Weights of a small image classifier.
Model: 3.99M parameters, 24-pixel images, arch preact_resnet, norm batchnorm, activation relu, depths [2, 3, 4, 2], widths [48, 80, 144, 256].
Rows from block 6 of a small image classifier, named by matrix and row number. Rows with one number belong to one channel. Each number is 500 + 25 x the weight over its row's rms, rounded and kept within 0 to 999. All counts start at 0. Numbers have three digits each.
After each channel's rows are labels from the 100 images, of 14848, where the channel reaches its highest value: "peak at" is the part of the image that holds the peak. Only what is clearly more common there than usual is listed. The data: dead-leaves pictures: piles of overlapping shapes. In brackets: how many of the 100.
# convs0: first 3x3 conv (model.blocks.6.convs.0.weight, 144x144x3x3, each kernel summed), inputs 0-143
# convs1: second 3x3 conv (model.blocks.6.convs.1.weight, 144x144x3x3, transposed, each kernel summed), outputs 0-143

convs0.17:483497473448486502492484490485566533495517487497477496472451487483518498520512454457488458500497492498483516487475529526500492522466510466474467460479515465504483517504505454509487510532488530530511513519478444518485501479481481448470480529549517502452465484492499454500515501493500499483468519513506535482500476472474476487489496499514481473493519463504506482495494486513446489441511463477514493521457476504549533482511520498531435
convs1.17:467524507509492481557492513505523456497497458447490495501519500531492488512503470496502517461506480455481477500484450527518518535480495462515465507520464462512519514513550512543494487533520478478496483508510560509522506495491515537543504500523484513498505520491507460469524449472533518510510462471513524473484479496477529486463493485548497503478536507494521496508480521506538490488535553516437502493544549505523459489510521528515505
peak at: bottom centre (28)

convs0.80:499494494515505490478456469507483507524506486483508479524501485478494497505559512499526513509538452505509470459509450489477499500481486499494511449512510467528519506548489474484503473490474500509488454468513510514523487502515563518520534480461498525522567520485446495469502490512486500488487525511513501477555482528483530510441488507508519491489511516514499526491553491491452483499450489493503511540509538529454517523524501506433540
convs1.80:474494501539484496500489489475484524492528487477506542477491485517506523494572529458478475497489486499483538442467509442464480512478482503515475457482496498458482511545483466506443477515518504537504490498466519459469476519492520485491511464515488523507459493504486531476490489455503499520501527533495518451471514462463482518459488531521503493489487492484473471497509497480454533487504485535490527530540495490517509443484542522528496
peak at: centre (29)

convs0.102:468510466479518455496472467495467490509481491488515486487481446526527505488499488495504506482503470489508480463464514475476456480469505506483495480493460491490477504471483480457485505490489476489482443441509503476495466475478477482488498480475485486512503499474484492507457471480466487511492484467475508496455471454445448486466483484460461496473497508484503482463525475469498487499440482518498456536495461457463491501454475500490451
convs1.102:531511499501510514452483512553478518498538494533504501486427543553446495515479529518510499519522502512523515521498510511483505502494519514505506528503477495485485545493497504519497501513473447474509470474491481498526522488497533528494504567495478501546505501474491542500508487515516476485501533498508487472506513469502483519502549479518488490512500532452549498498497540538536454482518504511540482540549531520535543541520555502503489
peak at: bottom right (47)

convs0.47:501475472523525464457479473523489494502449502454507507504506482496522490495491502476479493453507473539516487457456459476517487452481481503513499492493492519494502532501480491468488498486452465477472495484459481497495485531497476484460470464479524526453468499541506493402488507511470469490517499476449510544488442506518492503496492479491492467486451497501522517507501500477488519477499466467516529493501508470477501507532451503470482
convs1.47:485486464509479533555490501465481525506502469486467518461479571504489499527490521489506476449500506527528509528450469492511501532489510521481501485512485533480446491483513544505509462505504508527500504550493535469481501472480501469470499461503567506537480482492476523478532494478525524450503497510523514522486503503500546508529500477524491521517541501480462493499504514545470515483523537474492503540435520518483492501516479510536517
peak at: bottom centre (27)

convs0.99:489480483482464484515481481480497503486473489452475526497457465493479483463474470446491496485454466480468456481504507445490495491495489489490429533490493496468478474473484478504487500477469498510487514473486499510481460509484479477472479516483522486469483462463481463484456481471481455495473460458495509471467507505522501474489479473447481487479465494493467496468489500486491473480492459509448482473505461488502474481494472500479442
convs1.99:521496503485523500498498508501492509516505485518489508490477522486495540519490489502524475510485513543522509493530534504500496497509505503511458536520547521506508510535497536497520450475512498527502527510506457469528499521527488521453473531519514475549488447523494491536511521524529516443540500520513518531543498485511541534539506489489524503509542486509489548553523495476528522551495499542481527533460509498553567544494516518496463
peak at: bottom right (46); bottom left (37)

convs0.114:502494468469512517478471491482509468484476500502504493464459521523495449509491508462503498447537499485495496499499454532488482452485527450467523460482488486501486506480525475488432509466465490478481499513488514462481494460496449515443491507481482503504503503513443497538531472467506438483494544485500469458528497506473491499487489502491466473466560472501499474474515512466491467485503510493468512501505468502455522487491476501479514
convs1.114:488519493496511517489494513497497490480518512497498483478470533478493491472483495501492487475527521472487513467511531502513494485482473494505501538527500443502530563475472522551490460497469502483505485455521480474473537508492491470482487506507499508524511524498498494495504482483524483462488491495480440472463491458507493559550510507565515513470497482488587499518512542469508498470528517473495478514521479457486497502517555465452453
peak at: top right (34)

convs0.33:495491471478483529449495489456478501453496493544528472520451512545492491516504541501447488454498504515487524536484475525473487490500493495478546467486512499500465459482509487457467481500448454474445494522475486505497489466496463528432489488484450481492486482489489493497518496503520471490508485477503479499504510473467448509476473513546495505501450486439483500500447503491475494526519486502497493500507526484480476470484483494512494
convs1.33:502509501484497500487495469587504482493506502503451555495500511500489516474556492539518543502472470486496466425527533508500535506491497528504511513520507521531558488496465523491557498505529511507488508542532475463480519500487469481499512515479542537513509519503518515541493556475444484508488510532497506522481469488513523472471515482472497458481517510533499481500519532476485499498497528514525509525506492458543500529486522475502496
peak at: middle right (36)

convs0.130:472488480486513467518507493535451463459510478489476502481487496512467520483514492488514459506485455438470460458445476480493479471508493463492476502479479491479506510484457465497509492469522518485482466464504526511520472475504483485503487505486507510491488500486471483483493453454479502522473481471426439468485493490482474514444486483490505514482501478488472471479530496528500477476479479515494484527459489485483537496483474504446453
convs1.130:487515500503505549500513527485503489481533470489497497467471552516510477521494493457475480523512518431482505549497516505477484505497452485528480543470515492489480458471485490494471468515483454510463505482478529496512493485481528469447478501550505507566497524496519538502510520532526489532481523482487477506474500461503502524524543482536503482495532482471461508518474526538524451527493505536535522531528489500520517536495525504464498
peak at: bottom right (41); bottom centre (29)

convs0.137:469490480483487495482462472475500490487475509503481487511493467527480471470504490500487501513457465495493448485498480472466486499519495479470472458483518515466488445492464452451497488490492466488455473504471492498488453441487476493501500488512486481491466527470498499501493493476459474496489458463476495446450469485460444479471481474466472467453470492493491472489492477514478495512458480505487488496481475457502473482497480477475457
convs1.137:541536525513508539497522539544484503534491518512495538511482538499465508542516502499518536508536525495529510538540532501511481527546525543519496526481496495503522534500488489492511517513500450483489493488496444506528503530529490506471457536535503511538527505507492514478549551528561508512523501527520498518516507514528487511512504484480496473529476514492509533538503529506521495522489507522533522538530504548556522537516527532541497
peak at: bottom right (83)

convs0.13:495475504502483466496497511443460539478501485551482464508503484480520489479522485557457519462458498475513451479464523480486489462465497493502474506482497504475473501523498493486490506472483521507500480466498486474480489474460497492508522542485495470478515467483468512495500519491500444497506493484506486489519456502493468435485486475495530495507432499520478471497476473511492489525507504487497489456446432541521463513540481506471476
convs1.13:499457499475505510514468513508496507502487495481498520454488508514476491506507475504511522508500532520500492527496544534439488500498483516464459478500497511503502475544487527530532450481484543505497519514486469494545506488467520514456531500499481509528478504540508514565507489494547521504501511521512515502452523482510463534489516432509480493527516536475443519505493479538525497504499527531525516467424523524445499517494458508505487
peak at: bottom right (28)

convs0.112:512471519494542551533504511505465496459525502495500510491500544468515529476474479461502453472523464481504509486502549462484476527491502514509510481477469506473477484545498544508528489444510484473532484461498477511495563468504527492453486501470487531506453521475507497456479486503509504507489454497509479460479548518501506491493490499512470507505469509475500456509469519521481484512505492505412507512488507538533492501521504532489478
convs1.112:455483508536470479571535508498498506486497490489502497490499478471482504475502473468505540511481469462477475462520434491511552536497457473534490481476466512476455483489491490506500531518491516500534518492505508511487490495479531497573514480498498520466497534540487459500489506487459506503465506486455529473500471527511526488473496532517462508495513514512506472496516472483486466439490523487479491465527527464470514485462516503477540
peak at: bottom centre (27)

convs0.38:514498486498525536478490462509494468508459490500498517507528491497519514459529528466502512449503493512489521495480428512454516505457498482492498482489524477491500507519457518549490533519512482479476505523482503504476524503491486477532471546493483520457560506555488467412537496502517523518492490510468475494519485465460455468481494517506540517501499527510494496533514513517506500497539496481490519484552502472462499498474551493481512
convs1.38:517468464510522502541479480480479513506525495486469501472452497493503464492476485519475477482480502510499509518496522512488486507494497486448439477500486500468505509494522476476413495462450511499493451487493535488495437478467511494516533505488487485500458466484473500475522466481499494495507499509506478493474519485461489497429477455505502457539493465491466484457492507478479477463476549504510474537521501489494483484529486495495447
peak at: centre (29)

convs0.2:500508425495522481510473494528482495512523500493477543470486456474478522483531492526485530491529520510509506470495467495482489501492483494527482476499501496521532517478495455489510498526505528458519479484494518519546460488518448513540491499531494507508501499488504487444481444512471513531529522459473455522472512482516481518489505499525467529437485509498472496490532468541499495477482459517477492494467465435468531526480496507450476
convs1.2:471469459492514514528473480484533528474544484486489490496472530486515487495505480486476430531506493512467512485459512480487520524503469469491470497469502508493485441490476483471452453509414485483484493509503518524456453471476493497489496488510516477502506515500501544509511526503527459489508525489502516490504474462470487469513498446460487473480520498483488505505495489469521478484491476485555545525502481449505530511468498532521469
peak at: bottom right (27)

convs0.43:524476429474474498484483522448495493468513492481477484486467494517494459477480487494517536471496505495461498465497461486487496498480501476466479492500460472487485482514477477518460500514479499498484452448474494504489499475471481490469479506506512475461467479472485530459480457521501476523485485499507466480458479498494452504491496487504478452469474523512470499485500502524494506435477470482412521493470455494501483497479466526491470
convs1.43:516480476542523501525488500491518526518501498471464525463490500484479479520480482440512534548503491528528514448519487489504491524515509481474479496569528512523513585521499517510502442476533514500499465503511515512496532461529478503507523504471503486502436495509489508540506506519528516493489479502523503447467522506495480517500456461478498482497466494526546518520520520492491472472488499521476499502453482525509456545522480508462498
peak at: top right (29)

convs0.120:497492527468468497517474489491478475466503503502512465497511511522488474502504489500485511485479476467483462507491512470491497486505495478482477490477518479458511482480479459464527512498507468476488432492489507489482443442466466490483485556477513453474509451453466528479487510498508479506471485458498473505468464472500488497472458473473499473479455495471472507461501449492498518492455483485455479506466465482512450506482459496491471
convs1.120:510514534484538530498514536558509485483467524490482542532520520506524521512489541507522509516502507474531480529510567488474460495522492517481492500508473503522532483504488499537544485506468449480492482475488491501535516503539495505467483534480491505519513468509486485551534546495536502489516516543522497529510542471491499501515526468482487521547508549460488531516470511528497494498525500517524512511481517525543492559491527560521474
peak at: top right (68)

convs0.41:532505465487479499498473484488446488477482498477441494510476505452469460481521486511470484473522496512527482470504462500497500493473512485491498458495508477507497521477460470550468477484472491445495523518492531526510482463495482465466497502519527509498496500486497468500494462493482496498537500474433481512471485478490484495470499500504486476490462490483519480492497442459469513483506462452466426488498500455463468482481492476465471
convs1.41:515496512510490512508466494519481515533469505446484509512501487471487493541524501458494510481518530480516533504502478530559495582520503515542533527491511524513539487502520548512519521506507502547540505480518512512516528516541521508514515513555482524462548527481508489457498563508525515490535516510503507505528480516493513500492502503518540527499486503521500512510490506458556492483483514517568486531544501512496504505506543465470531
peak at: bottom centre (33); bottom right (32)

convs0.64:477509461499450520510496465489533487483492513515525441490447527484491478486490515484499503489539461490474458486515464477472526504494495464511508535502506482498518487486502498494484519503506476484531453518496486475448518518441480475478458501454490484493516464450489462440537478487471491501481517481518480481478473490475471492504514470511473463445489498509479438467493491495481507499473456497467506480438477468479495506508487500481499
convs1.64:493502511505503501491463490495529483542500506485531488550504519468509541472548511488512528537507465529491450498540484482506521558509469487524517522523516523487500535546475507528544491471519487509566494500502524478500491538520510480491482535479475525532535456526507477511532552494474526481520514522521531488506514486489507501493487482505478547522446504518551489519496541476477518511484499518499547500500483457537505499503530518556490
peak at: bottom left (43)

convs0.82:511479487516479442495510499482509521469490550467489506521542461473512494507467468470532517449513516471542508539457489520480505519475533528454560462469537523495503475540527469497505527523500512479473512481520481517477484497474512506491503471486526495475507504465493470442488534489485509496476500538518530499535523532503516479522536537467508528495456494518504490518472471512520476510487480480461501474475532510480473536512467486522532
convs1.82:478510519518476485516451501472487487486507495546477530488496492467470506506502488535450511514456480478481507460495472485488525497480465518499499465504503481501510530470513467508516490497521513552521488539528488451487479482498497501569572493534494528498477516503530511513463528473474478497489502466474467466464454446493504536496458534524449480491498490493494510473494470460481488468470528524471485510502468504517451487498525522504483
peak at: centre (35)

convs0.12:502521465502454467517477481467504504530507494524517486487468473531505485514507504512464492470496500480480486529478522521483503524485475477528505507510509480459471493463497471486494468472473463452480467486484490466512501470498455468486551490484466480539508461498465485462513469494475489485496566476484466477468455447489472503497504500480518497448505523496516539477500486515505500503489443492464469481505474499530537531512452452498463
convs1.12:536487472501510488507462532523517559514473496523501530519513531473509488515494506521485494492519518500502470524448527579494469499517540509448480546483519505501528435517474498509522521492525576501509497502522474505537477485468509485506483496492507537490493469521516472553530522520521485481494524543514512513563501493544515492515492471470500481512530540540489499525551487477512503500481519508473502492465489504524539492485490503516484
peak at: bottom right (37); bottom centre (33)